config.yaml
hop_length: 160
orthogonalizer: "newton_schulz_5"
max_steps: 3900
lr_schedule: "poly"
Rows from block 4 of the text encoder of a small contrastive audio-text model, named by matrix and row number. Rows with one number belong to one neuron. Each number is 500 + 25 x the weight over its row's rms, rounded and kept within 0 to 999. All counts start at 0. Numbers have three digits each.
After each neuron's rows are labels from the 100 texts, of 14976, where the neuron reaches its largest size: "tokens" is the input token at the peak. Only what is clearly more common there than usual is listed. The data: single English command words and digits, spoken by a formant synthesiser in many voices. In brackets: how many of the 100, against the usual share in percent.
# gate: MLP gate (text_encoder.blocks.4.mlp.gate.weight, 960x320), inputs 0-45
# fc1: MLP up (text_encoder.blocks.4.mlp.fc1.weight, 960x320), inputs 0-45
# fc2: MLP down (text_encoder.blocks.4.mlp.fc2.weight, 320x960, transposed), outputs 0-45

gate.3:481542539501474524486534479484498513482488478547505498542498500509500534460498509493514509496495532526585509522476502508469485521513516536
fc1.3:489480495526468521508505511479495495530508528493468485485507452474534521511481528486499484498474483531546501477509496504531486479532483480
fc2.3:411503478524495523472528512495515511546473458505495492521493465455535508460453537526519470504487479465464492514539495485488477452454470511
tokens: "on" (100 vs 0.7)

gate.326:510481520500491501473559513507497505492498499491482493475500497495508510475499505523505492540490514478511512490484528509492466503480569456
fc1.326:493494498531516506474451475538503502534513507507514542523497495566496480518540495502492457485510494512500496490487504558464479498494503530
fc2.326:425481499488519496508551498449485494451485487491538466510476465493499512485512498540477497544486537507517502498496470441505528527472519485
tokens: "one" (100 vs 0.7)

gate.442:485494507492494513501517530490473479460534512519481525481518540538489474487493498479529489483538464526457495518472539489517457508510528499
fc1.442:490523499485504500503481476507502453490505487540543480488537499528489483481423494511487494506468477537515510555505492492507532504536479499
fc2.442:523471504505488532499480496497515509528500503516539481546535506488498483520517535518509496531512496517546510491511512515503439482529491466
tokens: "<end>" (100 vs 33.3)

gate.437:489500461549506482494479524529448522520506503484496496483489491529516486510476468493449538542513546521506505520520502465456516517526508470
fc1.437:486508522417497475515522489474537476507510513493532503499488512522481514494508508483538490537516500493512518482472516507518473506528491476
fc2.437:499460489550468511472459517512480462526491488508505492486487531504506499470504548497505533503478555459516483471514495457461477463505515495
tokens: "one" (100 vs 0.7)

gate.84:509467472512512512498485473466506474471462481494433532507465536530516517510494501544500533513490496460497503515461484504490530442524539462
fc1.84:469525486551534468479510535508521493530494462487501515491489528496478475534530537505501501492503548492495497506506524470511468478488508474
fc2.84:526513523462495530505524451529492475449492474570518520521488486518472507456482533485483488495501510450496503501487534494474523544507495515
tokens: "thanks" (100 vs 0.7)

gate.47:516497497514503456496458547505494474488518467545484465500473447500518471493478471510474475478567537477497509510494495478548488508462497523
fc1.47:492495543499533519520486497552509488488508516529520538505507483516540515516484508504527526505441486466517497481543462456528513522505502493
fc2.47:464510446532515518484520475522492507486528497452525491521492515469499512523533484500482485497510493543490472473456511517478518503498495523
tokens: "one" (100 vs 0.7)

gate.435:494501488483474511504496509483444488474481500484497523525487505508533512544468522490489505481485499497499501457501524556505522499530516534
fc1.435:525503518536518520499534499509525504534479442530526517470534547500501468484509454517524511542501484492501509515490518496532478491525507510
fc2.435:484518471516488500523477551462495519515486501504462537499509469453474530527513500440519508530462536477495483489520481483530503515497511501
tokens: "thanks" (100 vs 0.7)

gate.507:515486487482504537488469470501545521492484516513501515471475486503507465482503525523475453514523498462497543489489512526491468465480491483
fc1.507:529493490504482509485458503486519450506481489500484506500488488513512498497509493535474474525496522475534503513487514468489509512502531454
fc2.507:501531469465536498532508452531492491479514473462504528514472487490525527476454535461506502458478495483552462488512510516443500478488499501
tokens: "back" (100 vs 0.7)

gate.69:518518523506500518463535539501500487527515474459479502461521511508514481526480498489494499491488476499502494507448524538506508484451477480
fc1.69:483500548479469472488522535468480476496556507506505488461525467500487463478527533463489508508462494492488492511475496488519494558461502503
fc2.69:494531498477517502470533507507477518464502537525469535442458451497466500537496499502494516475490496460486483515504502470509538464497539541
tokens: "two" (100 vs 0.6)

gate.129:487475524476497532424517481498521484532491495494446525443509517523516519499522507500453521465520494487520512493499548493479518456494541521
fc1.129:502519489497518494514460508475519514481498485488520484519469490525518479505535498475473527482461510487510494505495458522493501527509511459
fc2.129:499525499480493499512540527465455513471513500544482490475484505496496530501471523528513483466514510526481496484500497538501529469471494492
tokens: "pause" (100 vs 0.6)

gate.365:490498512528567472497509514532537482495490477541486499479512489515483485490507536523486486525492537495535518532531487514459495490510480506
fc1.365:507528498511473520472483457451522488494541482490540505482457529501482458483500526484503488451511502519508477487515502543517493483522463477
fc2.365:537513514506492538491529503510490478534490475510532517502491516485495489443527494469463508464499508493484523505499490468485489501494476543
tokens: "up" (100 vs 0.6)

gate.674:500553522480552510523509498510501493476469471498519518456530521448531497493513478496494517540494467493474539511504489514458480528521493501
fc1.674:501504499524515497485473516528525534498489500509518490510476467531468518481480484473458488505482557544477487496513485500485525462552471538
fc2.674:512517487518492502514517463496509517490479503452524478527513480522499529476525543442513492475536449478554510496528513480495485497504503498
tokens: "up" (100 vs 0.6)

gate.49:542446465531506479529503508548519482516447515510503465503517548482525519500500490509493513515484559516515501485449523508498503504503504506
fc1.49:490455452476511489479553501509495503530487530481484493501518478496543454486515498526511524477458472496487480483487528537477479526482474497
fc2.49:516529439532504503599471522528520473522456507479476506488491497454503525474464526465527512491544466509561539492515528534481535507510482463
tokens: "point" (100 vs 0.7)

gate.518:541486476513507532506478544511547512505452507486476492536488471509520471538525494490438455487522518494498474458501463478510513496486482469
fc1.518:514465530501459494450487503521474538496530491532492452521500482472488483519480471523457501463517506551529519570513498521537507510507541494
fc2.518:499507506433489533458527504517468514517492505510521488525491491528517514508473462503477506497527509513468493520518524452465466487492536550
tokens: "point" (100 vs 0.7)

gate.665:515520515476492445527513476507552515517484492498525514476514507492492538543470553486480540518491530522558507495497496504545517499444467535
fc1.665:507475476477459477531494507497536502486538492510511498501520517483516483469475504493523489519488506544517467486509466513525514499477483467
fc2.665:486536487455457523539526521537445520501509476491516466508547484469519484542498527521515481466505496471528501533509526476527545464472464504
tokens: "two" (100 vs 0.6)

gate.168:512470477459514500513502483510542526515481523485542486494511516518513496508505503481519514557526517487492543473508465461498430491526486507
fc1.168:496525479505471519507498501526502526502480480480475526493482460443480506502537506523486483499505508546509452467483478572459527488499467510
fc2.168:531482529515492519474484480514536542446505494525497497465533486500501520517558519527514513527511527495524500521509509480493508510498517528
tokens: "search" (100 vs 0.6)

gate.602:500498540494527523520492445507508516498502496512512545531537510444475473512499498494524541491486506495481555513456492547493490506465481480
fc1.602:521514532479517501487498554496500514480495454520532512517552459495480501505491469519504483487472522536476484520513507456521536495472481456
fc2.602:503512451524504469508499503506513476496521502514537467514531556505499466493508458499492503477519542498505485506500522495492524473499508494
tokens: "close" (100 vs 0.6)

gate.692:528511482471468527526496484509525495486485468522462516544509462511501548496530515495515519501490514501502487499496522507523504449491512474
fc1.692:467506467538485465490504519460489492503521532522489469501436498496489465520517486518504477518536455472529501529523516512494501519466498522
fc2.692:487527501532517491468481477468509500523496548505511516449449503538488502524474470473472487489542479531553499531515498469487492516492488491
tokens: "close" (100 vs 0.6)

gate.701:524443478486504507490505474485509486531435532486529500492501491500491527488499462537485479566464517538508483440451459526453549478466494525
fc1.701:496526483462474517483512508511499506471501469511544519540543497478504509498496525460458509478494487454519508538519435470558488505537537506
fc2.701:514513463495526499481563514483494486506531545462479415489492459525464512499570475512487464508496520475478498438487556450460487518471484487
tokens: "point" (100 vs 0.7)

gate.663:482491503501505445485506505453522534473506510504545504484513513499535446518489500501481477467494498505503467520442458525469484483493489495
fc1.663:526478499463488532479463451504540523487552522485554481499524486515494462495513500511496513509498548510515503527527486465495558506506488490
fc2.663:485521479507482477480524491468521501477519489548476537451496547480549447512494542497489468503490514485548460501475499518539488516497526479
tokens: "play" (100 vs 0.6)

gate.252:513524496478538489489504500496494468518540455493488486464486474473487499468469498531497503481506534514504514544564458483515518532511485469
fc1.252:517522522528491506517476538450494479524495456497531513495474500462461477504489519533478496463508527516514511486540495489483521519519488529
fc2.252:521544482480507505477473509485520456476537537496513516527455487518495506522501506511424519471502479495512494520518492454464496530519441439
tokens: "forward" (100 vs 0.6)

gate.293:492503489502495500509466506503513483503507460511478537466489478514501498506472512476516493474515512531491482526521517526484524537514506439
fc1.293:511486508442515504491495488476504544505473512524525459521516484552510477490491468482491494535514451527485500473508506520525515452536503508
fc2.293:457511472564526500516481554503505458507523522487448539541502514473425487516511489456518473509461516487503522518535473521506489557512514495
tokens: "seven" (100 vs 0.6)

gate.622:490497491459533550521491507511482492535529516510489536524512481464493509486498508501474500508469491491463522511528508489521479539483488461
fc1.622:466528495469450489539540479515498483481511486509514465503478496541512509527525519517536499507489489474525454543496503503495493471501512525
fc2.622:502509457473503520460518520456498529516564470509479499511528450455477515493471463500493508508520465492487532489505510466517531476477495536
tokens: "point" (100 vs 0.7)

gate.119:472479475485466497499511500484485498522551502500487499520512471509514489500530506494532511476498515538502482443495508511490476467531508457
fc1.119:465481453467507461492531484492485518502523501528464515528475489528489525508500498514497537467536469517527463456462512468497469508529505486
fc2.119:506493473512475490516518536496491489499450486490500468434483483513475534512497500507493490502501509463479543500523462512490486519450509472
tokens: "one" (100 vs 0.7)

gate.188:492488522496520515471459500461452515498538457478504487503473508522480520499488459494518494507465497491484533485486484489497521520491482456
fc1.188:496514455497474503524553506490498532484513466519537524502494535505509508498529542494487479510523485491529484512546480501484445498543491505
fc2.188:483507509515511490482516499434489454485509538472481552508501488516494515496536506511515526452476512514486487451520510506475521530512484514
tokens: "seven" (100 vs 0.6)

gate.758:505520477459456482504522475534471473525511493491485455464487494485503525501458521534518514499486491498474527465504475502515487514501481539
fc1.758:523490495485529513473502513498475505493513500522459467496480490464507442455551521502455486534535498531499463547473539515533540492444463484
fc2.758:467458507470475521480505491455528464502519520520535526460492518515480499536510547521519487496551541501481490514534531497520495544486496491
tokens: "no" (100 vs 0.6)

gate.751:494513541512527527492508513496489470568493524488473496471487526525488535435510493489475491512513492510468494523529475532487540473508519518
fc1.751:520540482518497498510496504492491526464505460448589477473505528525553508491522495507475504484553470484480492460514510497472470490482478511
fc2.751:536536482536470527510518468520464514474477533547542470457492480485462512494496517514487460502520472526492497503474469506548533511506489457
tokens: "pause" (100 vs 0.6)

gate.76:501526468499493518484537500503488465482529507494511471548530490520519518514506491494488549511503525499525504456458502517460454491486526484
fc1.76:485486513506517542498465502511515489497456518493540557517553541513495509421488482513532492465458452518493502518536492505490489459513457486
fc2.76:531484487500561501498509529533543497498485494525545498499500522519498519500489483531482450444497458528481510528466467471439512475475467548
tokens: "one" (100 vs 0.7)

gate.222:531516456478540526499510502475491480491530527478548497523481509522485548486464502489526511513503491481531486482480440519458539485511537500
fc1.222:452508535537472527501490492469499517509522525496539496473491516545488500515487506508524523501507515483474458533480491502465474430492504532
fc2.222:502510433447512501519519505524471452529489539460518498528481495505509493475522514511489496496494442502511480468506474519522491529502517498
tokens: "louder" (100 vs 0.6)

gate.628:524506515494525491477491520539451501528503523533495514462450482519514488536480525516502484457534515480550457530459507462483523462518533491
fc1.628:501492486491501505475517489499497514533513454501539508491506500486507443466464541483518517482466475475508503484496472576477563555531503531
fc2.628:516479482471527488476529500465536524470482512474492488532509521447473512488556499508489492515492535541473473517499466441502515487441508454
tokens: "one" (100 vs 0.7)

gate.312:479482444501572468444463545516459495483460516483517531477479471465509529508513546527493486493502527471429523490487507522525508535477483501
fc1.312:481501480495506418514510500475558472427518530472524478524504523487490522430477466507501494516466485509448510492479505467542510538488485560
fc2.312:503497503501466514509531477483482525540526523536496494468486528491458509517532555461475494511512471489523479532511521495485466469490512490
tokens: "forward" (100 vs 0.6)

gate.466:456501506523485537492487513479495511466523438471493452513527468498507543529525478488515539456502521476503525523505498538519497477519534512
fc1.466:498464498459527518514475495486482500472480477526510498510532482496492485555502524519490466525483540553497522489534529561495489487490510490
fc2.466:502555504497521536502490550539498517515506450561509498515553477497510443462520504501488503481488517457443562516501483494512440476536493474
tokens: "close" (100 vs 0.6)

gate.192:474525524508523537512489473496489505503508520458502523483465527492565491484495479476471519489528487519496455513455512498478545474522490505
fc1.192:465480466476517554503468481502492508520521483496485468542512505554451529532457523492515512490494503506491481446537509465448435514517509523
fc2.192:535491489520511522487516506532505512484493529487503471473517501554576507497492561499469525455494455521546480519526486503496453513469490472
tokens: "pause" (100 vs 0.6)

gate.211:525498509486522517474534480539504488499537519508463477495511475517531497453535472528489492521483500505556478528481512491472514522507469496
fc1.211:487505509522513485467431492451451488505502501483512522498497518533448530498494519544530524478468530489466539508538456516514548503509471523
fc2.211:515485495459495479518534509533520520518532490536500520502512457474543493495530523454503487537521452484541507497472563483508434495452495461
tokens: "pause" (100 vs 0.6)

gate.675:450512510464504491503448474482507486511477515531470535527478514474470512464512539515516469491483497500506513531459491495487478553549486484
fc1.675:537509513480522486508510503531498486479475483445538495513513548520513509503498488511485462510513504542499496479492494520496485513484433527
fc2.675:491481468525461510470515526481509514490488496482453524508449480500498465529505496513538490534499509478497501481495452509466494503529479528
tokens: "play" (100 vs 0.6)

gate.736:508538508482537525476478514531520466533553503479540529511521539476536490485518512515452521484495509476543521501506451512494517522478498490
fc1.736:530507565481479512540488512496524455496538448507524477465500484457486501486541497521441506481518533462512513450509515538510529520489477460
fc2.736:478508509471537503462488513482507493464494532508497502536465515519529510483482498474459526484498456520536495544520468458433501543483471453
tokens: "forward" (100 vs 0.6)

gate.468:527490543494523463512497466505516520472504510546506494494476492528473529474481532486485436479519545523493530481526484526472522452515522540
fc1.468:509519499545510508516505491481470515498468550504460500505516487487469544484476486496511515516497504520507483481501506493526517508466486545
fc2.468:491509540457504480514515497510535534523505517505524480464466480503513467472501541489477503521499502519469485560522536507487435478524524524
tokens: "search" (100 vs 0.6)

gate.671:485498492451512500513566504479501503487533498483526507490522475498472485495467560506521515498429482493533523528496524470504510508511496485
fc1.671:501508550466475498513534501503527477540503441541476454471519537452530478481486521515475461497519510507477512557523510527497526546463518498
fc2.671:497488548469513462536529500430548498540535488522497493512487500445492478488492491496499501507492488464510494529539497498493501529477518480
tokens: "two" (100 vs 0.6)

gate.193:522495514512491517531507503495497525503499513482511500510509560479523512521526497514492537512486518593547509520498517481482485532475516504
fc1.193:516464506505445435562486490506488534478502460480514479510454530484542495487522475503481510476530499523545492524507494490501473478423528488
fc2.193:430536463518508488515531511476522503525533526516479493518529492490528526502498511499508480534484492468493496509524489481529488502530455492
tokens: "on" (100 vs 0.7)

gate.86:551530492520498515485526506474512496519515528517524509502472467484505492476513520492458473499515509454504494488525509460506464456501484541
fc1.86:520504498525518499486511499527495455445479493468513501483527535503547547534471525502485473500536471521498485504488506556496510445513483491
fc2.86:464482510486527504498497519483478541456498496522521544507519478468502487488473484517536459463515544491546450537492516485499504448536467491
tokens: "back" (100 vs 0.7)

gate.585:486481503504474510524519453530480477514472538467498500481523488489490503455516531514514510487485489462476504507511527515498472534526486532
fc1.585:477500485522466520508528491477507475464491465470450532482452463479472520448486485490515487455502515529499479488484515502498517542494524479
fc2.585:504532492498515472463513544499506557495490450537521503504537496516514490522493508531469483497455490508528524501540477481487502469522472496
tokens: "four" (100 vs 0.7)

gate.36:517521478472536485489500465520532515514490519480511491509553531467499508540466526470511509510519441510470505481535520477479451484487449527
fc1.36:522480484461539477503501552509521510462449502508488481499519514462455550506493505511510508484511473494542499514516482489490459510487501467
fc2.36:524522512471514547514529457504478484524493501522498492510528481510502507457499501556490496493502499536515504526485485520518542464489488507
tokens: "four" (100 vs 0.7)

gate.42:464477493508476461550547538516512544492493530475504497493481470533489518481493464506485493497474491525496517506576525483455456476497507482
fc1.42:521521481503514512492473491532495500442501502498477507513537504474511532497536501488511490480479480523521521516491497489526539485493506539
fc2.42:486436517510510499480478501487504493565557485504545508528534541515477472431481523499516538488506480470515529474482527501464524529492477496
tokens: "one" (100 vs 0.7)

gate.181:541497448493519471512477483472486503477528492516472505508457517560534515511460539482511503511513458512502480493545477537501465493499492447
fc1.181:493545479497521470554490455537529458494501485479487470523510518505521519504486522448529505549466529494500510478512478520476507491442510486
fc2.181:517482497481496498474486522485495488478482524530552475515512463512498495473468466515464486483505497499479535492521453479519525455473487522
tokens: "search" (100 vs 0.6)

gate.458:504571530478508440485477554495481510548516484495495520495505504496487477494490470524482495525462488478497457495503489489511470470458477510
fc1.458:534497550520517496496477480485509515538475453529527481527463546506469481479522501497503531472483523458477541478495524505494485513501543510
fc2.458:505485503544483496542521530482515424440495485482496483476499465490495503487488478477525527447464480491493465510510564501506484527500482539
tokens: "back" (100 vs 0.7)

gate.436:507502490482514483532485471504500479509479515503544494496504534508492491505517564500498497471529510505480493444516520469482499459469462507
fc1.436:503503466494527499527524528508513505501498514470512542493510514501497520530492501542464499503456487508459496488460520551434487510483504498
fc2.436:491500485551468511516474488502513493486474486462533498517500520492484483521495507474555539501518474517523527504515469548505506528508444444
tokens: "point" (100 vs 0.7)

gate.765:494529476523522465510514487486476515511471524529485489493473488582491487460513464476524506513503525522453484505509472499505510472527518530
fc1.765:517493499475494505510494553479458545496498558549508460528466505516504496457502473510469501482487483479502477491539455502553550520497519479
fc2.765:467544501485531537533496525485517533524504499465490522455519489520494468514538462502509513494510509501517526502511511522484494472504495491
tokens: "play" (100 vs 0.6)

gate.575:500479461487540467474500503488530503526472517544489534465517515514493505507513490469517500486495473482505509529480532520507510538481561496
fc1.575:488508491487508524473489482509535525492481548504476530492480540538487470517505505501488487522519498483488526526503463536527481527519516496
fc2.575:449519483520537494494494508495471506536483500526478510500506476488484502465479528530505463486445476485483524508506498486447511509491501464
tokens: "play" (100 vs 0.6)

gate.640:519516467514564528473531514499500508512497512523508526476490516531481472475526502489498443504478458537522511538521501509518523501483531498
fc1.640:515500522490526478471508500494431521498567505504493497524463477471499502520539515488513498468453539492497543483527517529495483499559468468
fc2.640:524540457454463533515495503533561514509513517463505491506517530515539463458499501493460501537526477487495462489469483492507475507492492511
tokens: "play" (100 vs 0.6)

gate.327:463538506541503470510489525489499470500520512504456494464486495473497473507544512520515462514484484473515491531482506484517531482540552486
fc1.327:506544551501456515533523492495506514531522510512467490513514497430495502554472515554528505521495486489527452509497508519501503488512488509
fc2.327:501468467458483478506438583518527486456482497492507496479541513497464509488485501480504513504525475507482495512459518497527471489491500449
tokens: "up" (100 vs 0.6)

gate.421:552512529477496482542545502496515492509510484511512462466485465486480467484520514507508497534486495500483540537479500516507481495468508514
fc1.421:483536482542513508525487508505529520521500497503514504489498533547517556526502440454526504503531486497514510498533485510475517493537495459
fc2.421:549521491536455527519478524503471531489456464473527528507506526511503504505466500498515491509458491489516502499487506520467516471508515472
tokens: "no" (100 vs 0.6)

gate.432:502515486533503489491462478465507520486527512507528489519525499500482494515556511505490502524467490486481470525511522495509483441505489528
fc1.432:529498454456529503478532542491531525513494537540454484532483469523476489477502502474527484484545504505526517563524494520486491479484468486
fc2.432:515475521500484496528481498499500478465491495510541536493502492508501541518530484514504544513468548497503449493492498492506506503491509481
tokens: "no" (100 vs 0.6)

gate.310:507472487478521489508464519520518513506544514466478482487518524515535503465510458499491489527461470505486495506494491512490499491498524518
fc1.310:506488496504487502501487468499510470528487515498439521500465450482483480470528482490485495493512508467497494517501519513483517498513501520
fc2.310:484518503517527521491497564497504496477549467480516506497510517465487498539510498504542519510496450530478499460505492505494438496468508460
tokens: "search" (100 vs 0.6)

gate.343:502520480478480482496479521477559511515550469512507482500511489495517511497435498496515529526505495505497534513514474516517545522465483473
fc1.343:440490507485491535504470449467511530497542502476473485504487491526505523506512475486495514519530480519465494468506490466507477512484500528
fc2.343:540484510533484524458513517523503460483499538508501503507473486526486528497459444522461533481553540560543535518481466514523479481525524537
tokens: "two" (100 vs 0.6)

gate.501:509522483508493539487496499502498480484570496480479490487465478482503478504491507527506542492469513520493494520522506506498509500467529502
fc1.501:493546523466533501523494540477470494461532482493497496475482516497486508533489482502464509512488478467531471517522479476492519544499446528
fc2.501:515482493530531497487474492507458518505483495496492542505519513524507430468496441484558499475501498535513523469500500461518505486508477471
tokens: "forward" (100 vs 0.6)

gate.738:496481495483479556507500494512551498508489517470520536485505533536547536511505472479471507519469485487478489475477491504460495521528527505
fc1.738:525437496500493499528492523470487499538516501486490495465462493505467503508518520461482536484544503527502472478463524488455484454502516478
fc2.738:553537512502486479510487507534497514485515538511502541492579482486477489474465487544500485474530508480527526461495456452525463503473498469
tokens: "four" (100 vs 0.7)

gate.120:554477520449502522509488509515490513495503528569507486527506469478463481514519527531505508503522489460466502543467461489492536470504495532
fc1.120:521494481501472519526479553504524473504506478509526513496527496536503485492479469516476500458506491497510518479498514504484542496501498483
fc2.120:480534509545504493524500464481497507535510480482459508545547505492515504505498493463525492538476514465516476490507492525539467498505512517
tokens: "no" (100 vs 0.6)

gate.595:492456497479482535531479471493534541523490586485498515498521517521540502485479538475515513541490504485534487535524501541518502519491537491
fc1.595:471507513494506504522539494548520512467525444472487487502481469482469501525511474488486493463493465471486487510506546469507506486508474472
fc2.595:548484499521504495478487520485487486503527535478477501489501534519507517510491495468494517501508503499499510487478520521509505507497474505
tokens: "play" (100 vs 0.6)

gate.118:478503465521519507508466509511506535483491527505503489469486460422520528516491517516479519497477507497507536523513497491499530520490517493
fc1.118:549538525525493467512542502444490550551473503521449493504510518492538448476553507444499484480552481493478524463446506464506470524488509478
fc2.118:534504480493481464512492474537523533493449518547535533478487519522486519496480492492539517531465518468472505507495517525535501509479549510
tokens: "forward" (100 vs 0.6)

gate.697:491521549460503452513508489514487522529492543510492494519479485485472497507531509493501506521451474521463454476536530478529501475495482514
fc1.697:497513517450486485503523556521464528529487499478511520439500536475495480522475478492482495510485477513504489555502516475500507485498517511
fc2.697:543512479524583507537482483481539481467470491546490498533515450530477514540499544472504496467548474514521480492515496518514465503493488486
tokens: "<end>" (100 vs 33.3)

gate.452:513488490497535534492495510462517488495493490529502521523466491452473512479469503506481490491478506476486481500496534502483487490486458494
fc1.452:501515516508527516530509538484538508540539484503539518494500512515479520511534507544501524521498514501491514491514510490446515504517499544
fc2.452:518471535499474491485481485488509508550500505481468493518526505526458505476534455509513491487497500484490539552483506504534477524527524468
tokens: "thanks" (100 vs 0.7)

gate.685:507510470473512540505517527476490491504541488495511465518507536503507496491505491481462489531494518464472488488479504490498477509468506482
fc1.685:482503503487521481458541495483463500479465479488474467514501527488521488466491520531487467479501465516517455483494500493504516472483501488
fc2.685:522488532476501515507501505499511510513511534492499517496529442488490550469480483471486513487525482510498463560498473539513472499499518470
tokens: "<end>" (100 vs 33.3)

gate.766:522499477479526499500507556526504469550504550515497461516511547474502480498528506461492521458480492499506528478452494472478501520503485511
fc1.766:527497444541480500508519522484504519510469495529463497556503498515535498523494522508442479478521469491487492469465546502477546476475499488
fc2.766:499519515518490499517472529507515458531497504481535483474483496494511501479482515512533569499473510494522530469544475498518501513510494477
tokens: "point" (100 vs 0.7)

gate.558:529457522492595483514538515525497513509528480488479519480516452510531507522452506543494505494480491452511469525485504513529511473487488457
fc1.558:491499487521485485497503510504518487497509505509457549473501473500495531454500494494481463488503477534510495475518515478481505559485444507
fc2.558:485482499480550467468508475492506506490500470479503482511502494519513473504495462495506516493501518485444506510456515496496517472500562509
tokens: "two" (100 vs 0.6)

gate.662:493491520497506474505490522507507531458483489487556524541502529494502529463480510522489517515501471485498480526479458456503489499505512487
fc1.662:536492529512519501507483543541535509459459496535495489514548515499523502458475527476511486495490535477485514476471557516486495517467485526
fc2.662:482502512496469518502517475542504485583499514499513496499454446544495524500527503495472510525501463495501505537488498501510519523523517488
tokens: "search" (100 vs 0.6)

gate.103:455506487494460524469492486491489504476511505511507555465496514476510506487494543531503539525467568548500516524502540498500454448488449498
fc1.103:525463454545504462503494482507481449488472532501475443541505495498506487478488457478468547499523448552504501500470465527471527534543499499
fc2.103:494491500507477488474524534504512507505513434481524523463545497509496535499490501494525520500506507487506513456535517546517507421492535516
tokens: "forward" (48 vs 0.6)

gate.569:555497520478526520484469488501492508503488530524486494549536535518520465476496486501528496513504518504531491494490491506495492527488506507
fc1.569:466476502508476481526498497506515533500516467455519495448461496468536496520498476511504517473456484495488509453497497492491519489540477468
fc2.569:444499483499543443518492498510520534521466503509498523471510482482555498472500527537494469511460517446481480493522475510504500479489494462
tokens: "on" (100 vs 0.7)

gate.54:507491485488468495520507514477500531539461504478496461467542513480520532476460529484505487506492435484499493481535494472514530497478481462
fc1.54:466538537481491489479485498536502512519529473503445505494506537496460506532493456524520498523499467442459555529534489499529518526522500524
fc2.54:501448499510489469509489498482497486518523507523525497494496458539486497486503509497492463524511509542531515501502514533504489481459470448
tokens: "up" (100 vs 0.6)

gate.375:567509482486471469471507483499548470450493534549503517509456531477496479544479503497502514504509492469475504497450466492534489505490528502
fc1.375:511467493517513495506455501519497460496506525539467522518496480527522491505510491514418504473483443499535463528475517514541465455515495494
fc2.375:513501497450504473486497452512531465477541492508484509493474548480502454477462491507509529514506530472504521495484502460537501469499484485
tokens: "thanks" (100 vs 0.7)